{
  "arch": "quartznet",
  "model": "audio frame classifier",
  "dataset": "tunes sung on syllables by a formant synthesiser",
  "train_examples": 39062,
  "time_shift_ms": 100,
  "n_mels": 80,
  "hop_length": 160,
  "input": "log_mel",
  "spec_augment": false,
  "win_length": 512,
  "num_classes": 63,
  "output_stride": 2,
  "norm": "batchnorm",
  "hidden_act": "relu",
  "depths": [4, 4, 4],
  "kernel_size": 17,
  "stem": "single",
  "widths": [128, 160, 192],
  "init": "trunc_normal_002",
  "residual_init": "zero_last",
  "optimizer": "adamw",
  "learning_rate": 0.0032,
  "beta1": 0.8,
  "beta2": 0.98,
  "eps": 1e-08,
  "max_grad_norm": 5.0,
  "gradient_noise": 0.1,
  "sam_rho": 0.05,
  "max_steps": 6700,
  "batch_size": 256,
  "epochs": 43.9,
  "lr_schedule": "cosine",
  "final_lr_fraction": 0.01,
  "warmup_steps": 130,
  "weight_decay": 0.2
}
Rows from block 2 of a small audio frame classifier, named by matrix and row number. Rows with one number belong to one channel. Each number is 500 + 40 x the weight over its row's rms, rounded and kept within 0 to 999. All counts start at 0. Numbers have three digits each. After the name is the row's rms in percent of the matrix's.
After each channel's rows are labels from the 100 clips, of 14848, where the channel reaches its highest value: "peak on" is the class under the peak. Only what is clearly more common there than usual is listed. The data: tunes sung on syllables by a formant synthesiser. In brackets: how many of the 100.
# convs1: first pointwise conv (model.blocks.2.convs.1.weight, 128x128x1), inputs 0-63
# convs3: second pointwise conv (model.blocks.2.convs.3.weight, 128x128x1, transposed), outputs 0-63

convs1.0 103:509495498476450457477516551458472465583522496478586509516559541536566521502452508476508494533550540467504571523442484426540437441505525488527517496500557500532430579631499516473483529486496500
convs3.0 108:528462503476532525551584474500444512525472440493506505538564489537475481525477424522548580510453492569475559508487481454521473520450535522505528468488517493522586549526547529490469452460502426
peak on: /i/ (36)

convs1.127 091:427534475541552466501460557495473517591487487446471544473451509488515484461498489500515482487511432425459553562512471516491559542467519476568548505453551517504485470510468480487467488519453452
convs3.127 109:519472489462486556488491489439514461499502533467469510455391487457510480476515566440526482499448530411494544499468488517571545520550521533566552510469504502514477495541486507507496539514522482
peak on: /b/ (39)

convs1.103 104:437568553450507500476471569505483464476452435518488510471461508483408500436515509492473531530447462525554547529430476462423482527526519469500515523474505429488552498550471502515514413501449499
convs3.103 096:545502502523464547523513494506521588529505490515471477488500494525427514437448469404497486519532537543487550500573545501433554571483511507499515525511490526572438472528455584457499547474515455
peak on: silence (93)

convs1.85 112:504470525460492519481487540523503488583452443451507541504534573457536512529460530513534484464453493433505517547562583413464604571419579457465476509472521417542481549455511533445526460427495537
convs3.85 092:544500510491458451545517531522543537473455482492528538483477509501527478552471528494505541488456488462515495538461483548527585486539504451493495552471448477450520472498486399476436536497540469
peak on: /ɑ/ (46)

convs1.32 103:489508490464498500524479547568531486519525460568633486546509432506464529501496418437512470483575505464570527513511541498474536485568536488495481469524483492516485482469518557479498484487527454
convs3.32 107:528554468502536541475479547492479512510491596517549481557446488509530463453482515476478487543463508519453450560470501477497536490486445511520555488472535453443529512529605576411491430498499534
peak on: /e/ (38)

convs1.55 093:494487431494499472493512469571466549517457454515367524505542516498559503484499476509532476511521479534450519509457504489494474480499499462515484544522524559522486523525443573421532497549542469
convs3.55 114:510453524492476631479436529506512526503492470525615474546511555513506497460489468522469503487580474508471500487475587499504477463491512487512486492531514484554504534532472507497491531525480533
peak on: /i/ (36)

convs1.49 103:475497520489441482515520546466465488563479564556611485493505470509447561490448442489495513530550524524477445511427477483425478446566528517411523499500498441454482523561570540413429531520462506
convs3.49 099:502582441457504465499454502501489463582465484499488502522461460536528533546453513439484502465503429533523528472504565482485435503525513533542473451443556552443553492502557546523448474511553490
peak on: /i/ (40); /ʃ/ (29)

convs1.12 096:446444470548534484464545500472410480548517534526556512472496513489504501519483530523528581503558471449506510491492484546560472440532463506431463560527509537531486411536497528489548493508384491
convs3.12 102:469474518537508493454504442556472431504418470499511531496514484525492484546455523516476511454553488439385501566615493521539462571508538493512454473514469479419507523457519461524508410572565483
peak on: /d/ (36); /t/ (25)

convs1.79 102:431572528496506513567520508488482520566491531556542464458400499530516532534500478517505485515554488561486507523523511524477514521552497518472509431466481429408495493499548440550548450455495470
convs3.79 083:462482559507469500533476466439505481469431466465454467558545452449467513434529465483503508518574490470526518539485500502515485453513515485440505512460539467558523559518494543594542548465492473
peak on: /l/ (30)

convs1.45 100:477480491501511540505518417499503477440491529526430495484520508513436427509506488481576490474489420517552543456510574544419465500537480518574490519510558520524469469520490459524465448453510493
convs3.45 104:436549479527504482488522507538507564500546564499487485513455580417506490494482554495488504527469488532495474437541543542540499522549487484554482519552407439528456529489552542518542490483585500
peak on: /u/ (29); /n/ (26)

convs1.89 096:501520510506539508490455515502486430484499409545487485588508500489535462558527500502567477490494460577582486532563494477437513502520504473494520492527471562500489507493540530537512534521584464
convs3.89 096:499560493485485468478509470428509441488527559446525482595471523476527479506544489469387460490457489434525526468533477507449539518518491530507533459498472572463495500470521448474570501551512443
peak on: /o/ (45); /e/ (34)

convs1.118 100:458461443539464486551519542545484474529462515490532476543436493486472488506529563526476560475472456457492519504528571527515535596535556446435544502527539551560513484459488505498496479532514557
convs3.118 102:441551436532452482548573483506482482528513511481524485448518480549538399461543433521535493494479489488441529437502456546539481539487505473574485474522495462486489509508510488444541507532492530
peak on: /u/ (37)

convs1.18 105:495456444493443513518502520477477504491498561465584535525500383536512484500495548489449514527528515596497509500632496510570454476423511495523480550483473520534522553472481508531535538521495479
convs3.18 110:436526479498506425479545511481494510549455543570498466469471501533459467423527506478520491496465565525488506477511519536574509564446548473506475491484415530454482529508509520501491502522496520
peak on: /ʃ/ (49)

convs1.65 100:519470495487496492501468581494516524482464579491505459456497533521495492471503549572568523511499478447508513506512485551469498490489479499499544524477518346606521513403427484456533463506477465
convs3.65 102:508474513486449479535489468500473532481541503419350447554467480488470541482573488433526516506504477464537516456539540475518460487497451494498491523566484432564538512520509566524502452502479506
peak on: silence (82)

convs1.69 094:515477447480424492449516455538511522534522454482520519480486555530531520511530478467494504411494533479477521546492505517578501475520503476434430448520467519478397484471505558483494545497504485
convs3.69 098:500455492539475533506446501548572523498464496553468538535564527543470451466475567475472448419556493427434604550451582528425475548475504467478461586481432497530436452473505463468589446508476518
peak on: /d/ (44); /t/ (38)

convs1.99 099:467474482463499483521460508493508515589430538449547462483512466537478494473497461528438453522453511442480459597509509438500477453469487481585524543527483491490490585497508463506479546462581522
convs3.99 094:506504549469538501525528490469515489502575486512492480488493520473517512419527470508476481489386512548513496553514471529431529536463473535511513493524543517522478423481524454562457504483504440
peak on: /ɑ/ (39); /u/ (31)

convs1.109 110:496448453500616422539536456523525534491497489595571488537549503524465475527498522458511497456475513378553477489427496541441465504514467542472465461485494528531501488471501530483507531496555460
convs3.109 111:506488470566562474546560485463485494474494528501498506501472552555576554488490450505470486541523540506480452530528563466502482479457469503489500541472567459518493510461515511388478500476519443
peak on: /o/ (37); /ɑ/ (33)

convs1.13 107:472547524527562532481465458561482521552528538496463534511503482517480465515569559519492556516502497553514418509595477460447467559502491460546513514540563540519529477433550546519521544461501515
convs3.13 112:484533499475560494533549474530505546488575505490464484525545523451529584504453515550573533463566454544545554494516490508509458496491516518550468495517568586500500495440505476541510465540416458
peak on: /u/ (42); /o/ (33)

convs1.57 091:460515452461499512473513536498512485521469520533460531511504485421463520518498481460407481505520496493530544419496570504434488530476464473549620508588556493567535521524460448514526532506479444
convs3.57 097:568561484497437523433491526545529469568546506515457488513446568505521470465499421485521506492428467564529542507572542463482564515494532449522533431497562484527515478529566486533538516466547475
peak on: /u/ (40)

convs1.64 100:527518624486485438464539489487455517488489506556529511472476482436462521484460457486572496523545539531482496515535471435525510492517509499439496488534546473498468440460564536479459475530519485
convs3.64 092:540586435485457504470550434449544507472500474504499514560462498491471475480477462570446490491448531490473492484454525498549463526546505480511527446483517533490472535447507389518528559532477491
peak on: /ʃ/ (35)

convs1.2 099:489546484472518534455515549507468554501504543457427499531448455497554439474591556518597474503511557549538474553479533456488545517514490518553485488549505517497488452473544467474460514513445536
convs3.2 094:501426537503522570474498499441475501494518437484573420495528482551520544517511513584516488487452518486541494539475512598439493506506445485459449424536486524510578428578519579543513528488437516
peak on: /ɑ/ (86)

convs1.82 102:548514520458508463470517632454503429486509509475538455515527613468572535492459485428529496485528531524505492438476497488492482498466465520464456533537569557541503507500538546467481353485521546
convs3.82 105:548473509505510590488519487484481579426499404569482490502564581490386498427510465572513508550514462480505532421477496446500491491519445515533553529562499535502478537490492508466490542495502426
peak on: /u/ (46); /o/ (41)

convs1.98 098:511445540511528478507525496545488433471485462472450538492513535465527497513524504446578494463567599530529498415509515454537554492505429461455442469485463516428459541595535519551477463482533497
convs3.98 106:543531520525491540499544420527535513446501443444505477546556490518361496506508532480543519532575465495479484465450496602457523467530506442515525434525507604446476506471454447492571499461582465
peak on: /ʃ/ (43)

convs1.42 086:456523465532466502474455494451482486599484460467440463558503579446548508537417526533525488576521575464446506529494471484564490512511534496453583498471472490441499623480507493510497474497438517
convs3.42 098:557551525521473453462551539496575470408522554515494514564503585505501452531526499519484514529455605466465453501471559540504571515532478475534530448517531543510485507568481455502494531445469503
peak on: /ɑ/ (37)

convs1.81 099:425497442550478538504489536513509540480542463491470563480543529539505530559534488496496521420502498523452526398480464473495408540523474503564532426568442455359515464619515498498495561467520488
convs3.81 102:463470495470517465485450515503496503471528557506492515468467555530598474504470489475459548520551503488459485510522567531489509520531561452472548478525400489486471488462448553489502533576467541
peak on: /u/ (42); /ɑ/ (33)

convs1.63 101:506515476463534566554478492481504575431532433436451504432479488548522512579493534484538456467537471483478533444559515461387504527512534495536507539435508520458529404569519479499541519595502516
convs3.63 106:489455512414464534460561612540470454480488481498529481491496518544531408492513473467517470426510475519486474575495503471510501519448482515468481487522473520451528534428479454516481380568563552
peak on: /æ/ (35)

convs1.40 099:529508526488535473514515575485537497451496545498534459492520439481446460452528508512479469480445518508476564506469416438556504467538539498616513483601515480533525535565466531503540509444463487
convs3.40 105:459451478417546506479552495436510514513585482496499506529512551449491532563609499571504501553505550450636505499430502532438494478533450517509516525517490514528520515485442548416490511584533510
peak on: /t/ (28)

convs1.68 095:488438519525501427515494504558475497492439504495488481557495472511511456498538446433519532485502633508490462498485475528572508453565424472461448433432477562501428514507533572399486539497446473
convs3.68 096:459557467481520516512473478449455513538520512510509529544458495490558497494527467486487528532456512575492495463504426467469453441547527583530524515463448478508528548475468531500418561560499545
peak on: /d/ (56); /t/ (38)

convs1.97 099:504503518467516508463580603474471488438529503526506544501472498441496501493477539496590529471560516556505484444509521540554475474550476454526477499585512525512490423496534463526503395512508504
convs3.97 107:547430467498462511553530529479544481426495488494482452494465489508433616497550494513566547572601530480485570454459514499400520518423510484491556499472495564518446515441488490508481561478562443
peak on: /ʃ/ (27)

convs1.5 089:607503411563509506486474511442597541431502534492461498484501525486557566522501468464511447488554487579477495449520471485493493447478476529591540464612525518483610464539535470497497485479521515
convs3.5 105:468546482447536512524500486485469530509595477501507572488504512507478524485639521517493532614490522471508524419498481480509437419505335535558566551500483511495534539497491490490471508519489535
peak on: /æ/ (37)

convs1.36 099:501498560471484518411488523476514462440493466536451503468509500507492543455468525473519556519498437524485467522498413489555504501505526493452527512494472599380524490522603476464491543475505498
convs3.36 101:478535439501482505504514530443519426515500523533497526570493487477490526491521537461380462514524518484482519561463413517522498477530523485512510519519456590403522457521487475530513501461492515
peak on: /ʃ/ (75)

convs1.60 104:517547466469497486507459519463529549510461481434541482528448519526527477501463628494524530505562472429539496493515522450474503503477493498469503510496563375638527500465493499490509519467503496
convs3.60 117:482489510520460587573535497484515423516498477536568575453516502497525523459493492473490544479504470527506514524568486516483494512504498541467544429478504493453432539501451468586540507487502511
peak on: /i/ (53); /ʃ/ (46)

convs1.43 104:492497474432445487551542443537486503478535500513508509530477499582502457505533529428592487434523532453438511504438474604468444477512476496495481541490543537554468509515438541517492501426512522
convs3.43 105:560538494561502525381454555569574532488469513514548526508492479525485530521508561465459497447522469468484552572528580593470545506484559465494472461533485541513428486565484444505557460449569526
peak on: /l/ (37)

convs1.31 083:513469494490486446481433525464562479481523528500474572534516515445456561462451499480492520595500532560469554449544486412499507489480549440510671459549490475488557503519524493528503520448398519
convs3.31 087:576518530619372449503511516530530486525496529447509394513520507493488497478489471484519415509457511497501498501495515473440626528512510430522527490539435483503490480490530475512521458521469488
peak on: /e/ (37)

convs1.94 111:490447495573478538522485477576479529494551459507383449485527436452557506494449427488517521504486489521462525500478497535487419533517549449517521553532480491466474464506533517472484503488538565
convs3.94 094:492456513537514424511523422428565541543509533464591480494481521469465438527523484481473457504527521469550437532465512537551490483417496478536477436477503555454500472488600534427475535517465457
peak on: /b/ (26)

convs1.72 101:503454459494492438438463513493511679482471535493533466456449482516510480510490453482433507495474439500483454500517553496476476470473487505532498500512504418535525487478470503381521487543495485
convs3.72 100:485527495515508478473496555440477555490523497499462502350432433475506508488562502551707518533498514462463494490527456485524487492483490506496493498475468450497477534465510493505525470560557505
peak on: /m/ (35)

convs1.19 099:519525541492478469544462525482506493479411438523504512538427425454489455512505487528543487540556517482525557535512480502494496447501492470510535438539475499444469507516464584493539447584487518
convs3.19 094:479510519538497535470499514523457502464476526528498495485500487510505549432524520493516509527497455490488571533555463494481517543506532523436487516466474441556535531443464589459462519539501462
peak on: /u/ (34)

convs1.116 099:447482488519511524460425504477495468547504486433569562512498531483589511464467446465508475548556530475518507549496506486472508515568512430535526456465442565384491506428442470545529591492511502
convs3.116 094:481491520459549490433512488535509480512526443475572489518522512485486516567470563493491429492490490480449467501447534526523441455445560467529471466485437569409448525520513459526559466474467574
peak on: /t/ (30)

convs1.38 098:472490547532538449445451488521481532485479461488402522454512496574515490528521577527505551517421452501506571579512494559511527526521539553479531459403420530461467524476486539494566516484513486
convs3.38 096:499480516534502492507596493496516463493508422601422551486495475538506499531492524489477460496557476547543485540446507548510527498486537452448491494438503444500472554434411535532543478512523525
peak on: /u/ (35); /ɑ/ (35)

convs1.114 112:499557424491540354475511499532480529484518499537464573465487476529544457568455516555521481514554459530472468506550429545445489543461466464450447512518522482558509583474556512452536426521549462
convs3.114 095:494506499494485445510459488528490533438600506479476469505492474477468536534442504477435479475427476491556472527492589471422499489566487459512537465467497484463488531446543481494488471442518483
peak on: /t/ (68)

convs1.88 104:497491471545497434497527475492508554459491496451433503479507512468547473451529482515516476486481527514484514459373520458539506455431494532566494540509537480588545475439432588458500414494522500
convs3.88 095:488431482486534541480463496505483508519443524552557452487542495521519451511505523461442435518547500564460462529507531515521493455501531466485483443506498545477529413512497482529476505425502575
peak on: /u/ (35); /æ/ (28)

convs1.123 102:512444553532607479515448516560526532524517472445433570448510520412534538508479519506512424519479558496492485509509444530481494603467432538453529525469470542514467531470558535479489471536569499
convs3.123 097:532514514490520521508515455494477507494518442509505586564563450484479524514475545514497468486534508529562459470547477527464546467575503490390489468459592516515524454471460489498524425430469464
peak on: /b/ (56); /t/ (36)

convs1.77 104:490491516586624513478505422481510574497501492486557454465528479453432525496505541510539516538513492494473456517580503573492492573513510538451512484486504582450490521537535482451552469537574478
convs3.77 091:510465496519445498500527534432515561505600465486476488525506493458538575487458482478447485547585472459546469509463531433487458480521494448423504467485540502538550445483553518463410463578458533
peak on: /o/ (36); /ɑ/ (29)

convs1.21 102:508604472462552506501458487551473480506479538595466499516532479468522549468498426569565546478456527411500522477507514496503506529499475497476452438484425499477481513510480547469484468484545520
convs3.21 107:469552511496464563513511476480469529497509447484456494518476483526483545490533613601547453443547527564552502516527445485558515488495554482539578475499506463503544545534487474493502506452490507
peak on: /ʃ/ (46); /t/ (29)

convs1.14 103:483594470475423474532560567501490474609471520480587449532477492551518546571474525480553509495469517451573468490500495449471474527550493496587525494510542485552505508563494536470511551474475496
convs3.14 091:533544452495460545529489447474510521483544497511497523504532549486503399485454480517533584504451551532495457501485470513527500511533520536490558501449510487493526484603439517425512510543490451
peak on: /i/ (69)

convs1.22 099:510473452532490424452457520525495535480487480493538571502487445573497471459584582492552470473427512520426531536498460496499482422523465506512428439495511506587469554495508495451464576495479515
convs3.22 102:480466482504489369450457538472569479501475511458517496478534529446456506500545456458568493494458403482443540515472588508541535476597514481468480535479513485451553479487510476546499453481498511
peak on: /ɑ/ (58)

convs1.108 088:461477509558543515479470562476493462598480486546526530544513571445544553545418525493513504587571514515509526581445439488508518490491563472513561476483473480490457546506513483505506499516436498
convs3.108 093:556511542492510548463506539499552471434495534444458504506497565494524468493556466507481453516417601458450501510509537536451568512479482503549502525517490526499457499524528490479513567439530455
peak on: /ɑ/ (71)

convs1.124 096:477579586559543512488533472512501526525527492471540487511508478483436489504552551506532469518511492530516482519541536491494505553505490426573499530472508436502492493504523473496465522461519510
convs3.124 114:487518492509490482463395547504488489520501502434516483546454597534495449571504455485462498501462491463388500476460546475466496522468524485557531488465453499502491447445555526430515544496571469
peak on: /ʃ/ (60)

convs1.35 102:399472480507531479457553522516518517472419496543506469567440554493477422483490551500475493481472573521544547413492500581589468469479476518561479540450486500476503545508517554476529474495495511
convs3.35 095:541557511544488498492542488464517495507492490514510624548536517553548508534579521429460498527481554486442469477525541536490533498472441526486494559456517577537560423514542492543490464495537545
peak on: /ʃ/ (37)

convs1.24 101:477479466403495514490500435489483472451508509514516540539556447513526508523500529529478500473447514573504496473464470432470462543551499530462435552412473495515535525506480560518497392486477492
convs3.24 096:470405464501521492497403477497450484499484440566524487568533487466512547497436448515485534499471550498447456435498520574437500474577494476424445426480419491504555496539422481529485478480436532
peak on: /d/ (46); /æ/ (43)

convs1.27 100:501494507474537424479469542585510566479513544483557541524562498449547450491550516481540441460487488533507434475496523508489488526522504484584496465530526416544466482428488511402523550469543544
convs3.27 101:463559473524505515492539473562476491495524508423505480463470559537526442544549507505585515538537567503547557441458486490489480553530465479470527486505440406479429502464425514503564535515438512
peak on: /o/ (64)